config.toml
encoder_avg_pool_shortcut = false
decoder_layers = 6
decoder_activation = "gelu_tanh"
lr = 0.0015
epochs = 8.0
Rows from block 3 of the image encoder, named by matrix and row number. Rows with one number belong to one channel. Each number is 128 + 24 x the weight over its row's rms, rounded and kept within 0 to 255. All counts start at 0. After the name is the row's rms in percent of the matrix's.
# convs0: first 3x3 conv, stride 2 (encoder.blocks.3.convs.0.weight, 96x64x3x3), inputs 44-54, a 3x3 kernel for each
# convs1: second 3x3 conv (encoder.blocks.3.convs.1.weight, 96x96x3x3, transposed), outputs 40-49, a 3x3 kernel for each
convs0.63 102 [113 113 103 124 124 108  93  91  99 136 141 134 117 123 144 132 127 148 112 118  80 110 121 105 136 155 145 139 133 129 157 164 149 173 146 141 139 127 153 163 155 170 156 144 114 151 129 132 117 144 136  78 124 124 165 161 119 162 175 149 147 163 132 144 133 124 108 119 107  99 126 126  96  92 114 122 117 110  96  85  84  93  97  90  75 108 106 102 113 147 120 114  92 124 112 119 137 130 116]
convs1.63 097 [ 84  99 114 115  82  90 139 142 123 113 154 149 105 116 133 111 130 121 160 142 153 134 126 150  97 131 173 130 145 135 121 108 123 126 146 113 105 126 107 101 115  98 150 125 139 144 126 110 126 101  96 122 107  88 174 126 142 163  98 164 115 144 132 144 146 134 139 134 132 147 147 141  95 129 151  83 126 172  86 148 175 170 142 152 156 147 123 141 111 107]
convs0.64 099 [110 123 118 121 131 115 118 137 138 104 101  69 115 112 103 102  83  95 142 172 138 123 125 152 118  90 134  95 113 113 116 127 137 130 138 169 113 118 101 140 143 129 131 139 146 149 185 172 100 143 186  78 116 180 144 154 122 171 162 134 133 176 148 129 104  99 136  86  84 131  98  94 111 113 131 126 106 130 129 120 110 105 139 125 132 131 135 105 131 131 153 126 114 170 135  99 108 110 114]
convs1.64 105 [124 108 114  87  79 105  93 109  96 120 157 135 141 147 145 113 120 126 115 141 113 111 102  80  84 116  90 121 152 139 118 128 121 136 134 135 140 128 126 107 133 100 125 121 144 123  97  88 127 147 105 162 129 126 163 137  91 140  94 108 156 157 113 122 142 133 129 138 148 167 125 131 140 133 131 139 150 118 140 101 132  92  97 114  97 138 139 134 158 148]
convs0.65 098 [163 172 135 145 148 140 152 160 148 139 131 121 124 116 130 124 130 144 103 167 118 104 159 149  92 165 151 164 136 160 158 154 171 162 143 187  95 106  93 129 130 136 114 118 122 111 162 162 108 158 180 120 146 162 172 176 153 152 141 179 142 192 179 122 103 125 140 113 104 132 132 107 159 151 125 146 130 106 123  96  93  90 116 121  93 126 124 106 126 150 142 121 134 139 136 112 125 131 121]
convs1.65 096 [121 101 108 110 159 156  93 121 141 123 156 149 127 138 130  90  94 147  89 130 142 139 140 128 116 133 132 112 110 154 123 126 108 104  89 100 118 131 105 139 162 118 165 166 143 100  99 125 156 138 114 180 148 114 104 153  93  97 123  97  82 117 101 140 120 138 137 124 114 143 115 132 155 114 120 145 130 101 138 105 112  81  89 115 137 138 113 135 136  94]
convs0.66 099 [137 115 144 126 118 147 128 111 112 139 122 125 129 122 114 145 134 105 138 108 119 147 136 123 136 130 127 140 133 152 123  99 106 104  86 104 112  81 131 110  89 119 114  98 117  85 114 126  98 127 132 135 130 121 113 141 147 101  96 166  85 136 154 104 110 131 112 126 113 148 122 120 154 131 144 135 123 145 148 120 133 111 118 124 148 146 156 125 141 148 133 123 116 172 138 118 175 137 106]
convs1.66 096 [154 116 110 112 128 114 139 123 128 151 116  86 167 156  74 166 163 127 112 109  94 128 136  95 155 121 139 110 140 114 146 100 105 122  85 111 156 162 157 148 193 163 142 137 144 144 167 189 143 163 166 115 142 136 158 108 134 129 107 121 103 127 131 130 135 136 139 141 131 134 136 139  99 107 115 119 123 117 154 115 104 149 140 156 135 143 117 100 100 125]
convs0.67 100 [116 120 124 107 106 123 151 134 128 112  64  89 119  74  89 121 128 113 145  88 111 132  86 117 126 108  97 138 123  99 174 131 119 188 180 162 145 133 108 163 134 110 171 123  83 149 114  99 148 138 105 120 138 116 158 113 133 186 142 121 191 153 145 131 114  98 100 120 137 104 129 168  85 118 132 100 119 115 116 136 122 163 145 130 146 138 140 138 134 125  93  78 105 114  90  93 126  99 114]
convs1.67 097 [185 147  87 147 142  82 126  95  93 103 108 123 108 151 139  99 111 126 134 113 132  96 134 155  93 103 118 115 159 120 141 159 118 134 144 105 164 173 165 176 157 164 145 135 130 110 138 137 144 176 167 140 156 183 122 147 165 127 112  99 123 129 139 126 120 105 143 148 138 130 144 129 145 161 130 139 174 165 142 132 131 125  99 105 136 125 140 130 127 127]
convs0.68 101 [136 140 122 160 128 137 132 109 134 118 123 122 128 127 127 120 138 131 114 115 130  82 136 170 120 143 160 136 165 163 142 136 157 140 125 139 123  94  91 115 113  93 145 121 112  76  97 113  88 115 141 137 148 143 116 147 112 136 155 161 105 105 157 134  73  73 126 103  82 138  73  34 168 153 132 164 130 114 155 118 100  92 131 112 126 132 132 133 139 154 177 130 110 166 133 100 142 129  90]
convs1.68 098 [ 92 119 143 136 170 121 120 135 107 124 165 111 142 151 112 152 130 145 100 116 102 139 155  94 173 123 124 114 103 115  89 109 119 113  72 122 139 128 128 126 173 118 136 141 115 135 135 137 131 147 153 116 108 114  90  88 142 104 104 156 105 159 158 138 142 139 147 146 146 154 144 176 128  84 120 139 118 113 173 100 125 116 111 133 155 154 134 121 100 101]
convs0.69 098 [131 122 118 126 119 138 134 158 152 147 141 139 117 124 122 116 108  98 114 117 126 110 147 132 115 175 170 165 154 124 171 151 168 150 160 191 139 148 108 137 164 136 156 159 150 104 104  93  95 113 128 106 119 142 157 146 170 126 139 139 161 147 152 158 189 200 126 139 145 113 131 137 110 127 140 116 150 120 149 155 128 109  91 121 136 108 117 126 118 108 169 185 179 118 147 143 114 119 115]
convs1.69 097 [131 161 162 124 161 131 153 147 128 122 160 125  95 120 124  80  97  85 102 103 126 114 153 134 139 146 123 135 156 148 122 169 143 101 127  90 124 134 120 152 142 124 164 184 143 108 111  91 162 123  95 154 123 121 138 159 127 161 109 109 150 142 158 132 130 131 131 130 107 131 123 144 143 106 120 146 109 115 134 136 141 110 118  92 118 130 105 118 111  96]
convs0.70 101 [144 136 126 149 139 127 147 136 140 124 129 121  98 148 148 108 115 127 124 116 116 139 121 104 149 110  89 129 145 156 162 145 146 148 152 152  87  95 139 128 156 169 142 168 210 158 177 175 140 189 195 157 183 188 175 185 150 164 155 150 133 161 164 111 109 146  84 106 114  89  91 104 131 129 139 133 135 129 106 113  80 107  93 104  86  89 109  81  78  90 139 104 111 141 119 122 112  99 107]
convs1.70 102 [111 104 100 117 114  98 128 109 115 104 169 174  99 158 159  88 101 122 138 131 113 109 122  97 115 160 139 112 137 138 126 162 136 131 129 141 136 154 143 138 130  91 146 142 137 126 126  97 137 139 150 175 149 126 137 144 131 152  93 176 141 152 142 153 165 189 174 163 184 161 184 171 132 145 139 120 157 141 111 111 114 127 118 113 123 115 123 108 115  85]
convs0.71 100 [113 111 142 152 154 147 149 143 149 141  98 132 110 126 124 134 128 144 119 144 127 104 137 132  92 136 140 121 125 133 131 137 146 113 124 114 144 143 144 117 115 127 118 127 159 128  90  93  96  84  99 112 131 122 106 107 109 101 133 108 125 103  96 133 173 186 147 149 171 157 134 150 139 134 154 149 155 164 180 169 172 121 107 115  88  64  97  70  93 135 135 153 185 157 183 187 165 144 156]
convs1.71 100 [151 178 144 158 151 111 114 124 119 146 144 140 159 136 126 112 110  89 128 174 164 151 136 154 109 121 100  96 102 111 106  97 101  80  89 115  88 123  93 153 143 147 143 171 167  81 115 154  90 146 145 117 135 138 122 140 108 111 169 110 157 171 139 130 127 125 116 130 116 132 120 141 122 116 137 122 119 111 111 119 128 150 122 151 146 100 142 161 153 145]
convs0.72 100 [135 121  97 123 106  88 114 107  85 107  91  85 133 107  96 112 112 103 120 158 120 101 153 129  83 144 139 133 132 139 135 135 135 136 138 108 128 114 139 136 152 136 129 139 124 121 129 151 134 161 165 131 148 153 126 145 172 166 143 160 153 146 148 118 127 112 128 111 100 144 124 117 124 128 141 126 107 141 104 113 117  95  85 129  84  80 114 119 114 149 145 155 137 158 165 182 159 165 161]
convs1.72 100 [ 89 102 145 100  94 123 128 143 169 130 161 151 121 127 148 131 123 107 114 123 129  94 124  93 129 131 156 145 119 116 141 116 133 170 121 125 118 119 128 110 127 112 135 136 114  97  66  84 125  97 119 108 139 108 179 145 136 146 124 166 140 171 155 154 169 152 145 121 164 143 153 150 125 124 132 130  96 146 112  98 133 154 130 170 139  87 131 122 117 118]
convs0.73 101 [153 157 160 142 157 170 157 180 181 159 129 134 134 116 128 117  98 101 152 136 128 158 112 108 140 118 100 138 124 159 150 141 155 131 124 144 149 125 113 132 118  94 104 114  92 145 159 146 165 141 126 153 153 162 158 141 166 154 136 145 134 159 152 140 156 158 159 150 149 112 108 139 141 139 125 141 122 126 131 138 136 103 119 130 117 114 133 115 117 121 157 150 141 149 161 125 170 150 139]
convs1.73 088 [111  78  88 108 138 138 115  97  97 171 156 149 133  94  99 111  50  83 163 128 130 118  85 101 148 105 113 143 139 121 143 127 135 140 118 139 101 121 128 172 156 136 176 167 149 110 112 136 137 137 107 195 159 159  88 136 133 113 134 117 107 125 131 122 114 121 115 132 129 122 133 129 145 131 131 145 116 103 148  96  77  93 139 126 128 118 113 173 163 117]
convs0.74 100 [134 129 122 107 124 109 125 106 100 148 132 140 162 160 145 146 121 121  99 124 121 123 110 120 116 119 145 154 115 131 144 112 127 143 143 140 119 104  94 130 120 130 148 119 111 176 134 131 163 153 155 166 141 143 149 128 153 177 140 188 150 137 161 104 104 114 121 120  99  95  86  89 121 114 107 102 116  71 107 134  62 118 136 139 124 134 150 165 164 171 132  92 105 127 122  89 111 127 129]
convs1.74 091 [ 85 106  88 112 110  87  78 106  79 100 126 140 117 123 159 111 123 163 100 119 127 158 154 135 162 125 113 149 148 136  84 112 138  93 117 154 133 121  85 130 129 121 142 132 102 140 141  99 193 155 108 189 140  79  84 124 140 122 145 172 106 132 110 127 106 117 115  87  77 109 104 133 121 147 121 112 126 124  74 108  96 130 131  86 129 113 109 129 121  86]
convs0.75 102 [162 145 104 148 136 109 135 134 105 147 140 122 164 153 123 147 156 159 123 127 124 123 125 126 103 133 103 127 142 136 155 121 122 124 120 125 164 174 154 167 183 157 170 180 163 110 115 120 129 141 140 141 129 141  88  94 140  96 110 115 133 139 147 136 123 102 151 135 115 165 126  89 169 162 162 170 165 144 159 164 130 133 125 135 124 112 126 114 116 124 153 166 179 149 156 180 150 169 169]
convs1.75 101 [102 126 148 102 139 136 142 133 124 117 146 152 105 134 138 113 132 106 109 145 126 111 117 116 130 136 122 136 102 132 117 127 159 127 126 134 107 132 136 103 103 147  93 147 130 125 107  85 154 111 115 131 113 108  98 131 113  79 163 150 113 158 167 106  92 100 110  82  93 101  78  85 154 139 115 147 149 120 121 119 114 135 103 126 130  98 146 147 128 115]
convs0.76 098 [174 150 142 170 136 129 127 114 129 134 124 110 118 110 101 135 132 133 124 105  87 116 112 105 136 117 113 140 148 127 129 121 123 124 145  98 151 169 127 126 136 120 120 116 110 127 105 101  91  63 114 129 118 166 125  84  92  93 104 109  91  97 136  85 122 120 107 140 151 129 148 139 138 150 128 118 117  89 100 121  95 103 126 114 131 117 100 123 140 115 118 109 145  85 120 154 109 145 144]
convs1.76 118 [150 140 113 135 139 126 135 164 161 138 171 154 156 196 189 141 156 183 124 140 124 153 166 152 109 114 137 146 135 161 160 173 166 137 169 164 129 136 141 148 162 173 112 171 174 138 128  92 126 107 123 129 112 125 150 117 132 132 132 146 136 148 153  99  88 103  89  82  94  94 105  92 111 146 112 101 136 130 114 149 179 140 153 141 141 162 186 137 136 149]
convs0.77 101 [152 141 118 130 120 117 113 113 117 136 111 121 119 107 112 123 139 126 132 125 118  86 115  97 105  87 117 131 149 143 154 161 143 158 173 149 136 144 142 140 147 131 122 123 130 130 119 127  98  70 123 134 119 150 130 107 109  96  84 105 106  93 107 121 101  64 116 137 119 138 147 111 140 154 142 141 136 109 132 138  87  91 119 137  89 110 133 134 144 165 141 123 102 115  94 116 113 120 124]
convs1.77 096 [155 169 159 145 149 152 146 168 160 112 145 134 125 164 166 122 142 131 129 197 148 144 167 126 119 121 109 131 147 162 128 152 155 131 182 137 111 131 144 111 142 134 108 143 139 142 127  51 116 132 103 130 123 137 139 137 102 123  99 120 156 143 129 115 109 137 112 100 146 110 136 152  96 138 139  87 144 151  99 119 180 143 179 148 187 171 145 123 119  91]
convs0.78 105 [119 110 128 114 115 140 102 102 126 136 141 111 134 131  98 149 157 131  94 112 126  89 117 132 109 125 107 137 113 120 133 118 112 126 124 102 126 102  93 118  86  79 125 101 108  82 100 120  66  95 118  87  78 106  85  80 115  67  99 120  80 109 109 111 137 125 132 105 145 128 128 125 132 148 136 145 141 123 146 118 105 146 152 152 126 117 124  99 107 145 135 130 132 141 129 127 148 142 124]
convs1.78 102 [141 170 150 159 179 142 147 158 166 130 136 119 148 140 132 138 165 137 129 154 144 118 116 133 125 109 112 125 164 158 120 146 160  74 143 172 123 161 149 114 169 161 114 155 140 112 131 151 102 127 145  84 126 160  93  89  99  80 105  75 115  85  70  91  91  95  95  99  97  78  92  96 121 117 125 105 110 176 112 101 148 157 182 172 135 104 143 115 128 112]
convs0.79 100 [126 122 148 128 105 143 118  80 118 127 109 148 136 104 115 154 139 106 116 113 134 151 121 121 148 100  99  87 104 150 128  99 115 145 106 120 126  98 147 121  83 114 140 121 131  92  87 113  98 107 129 134 101 122 102  97 121  82  61  93  72 100  96 136 127 113 131 142 115 138 115  99 164 158 185 148 139 154 113 124 103  70 122 150  77 120 165  82 103 132 144 138 110 166 130 103 132 123  92]
convs1.79 098 [150 151 154 136 191 155 139 143 125 109 152 125 157 165 131 172 166 148 153 153 140 114 128 139 127  98 132  90 128 131 127 123 135 141  96 136 146 163 146 111 148 118 114  90 110 141 156 150 137 122 131 135 148 162 152 117 162 106 106 139 128 140 104 140 138 133 137 126 135 123 135 141 111 106 138 133 119 142 133  86 126 141 165 131 137 101 118 124 105 105]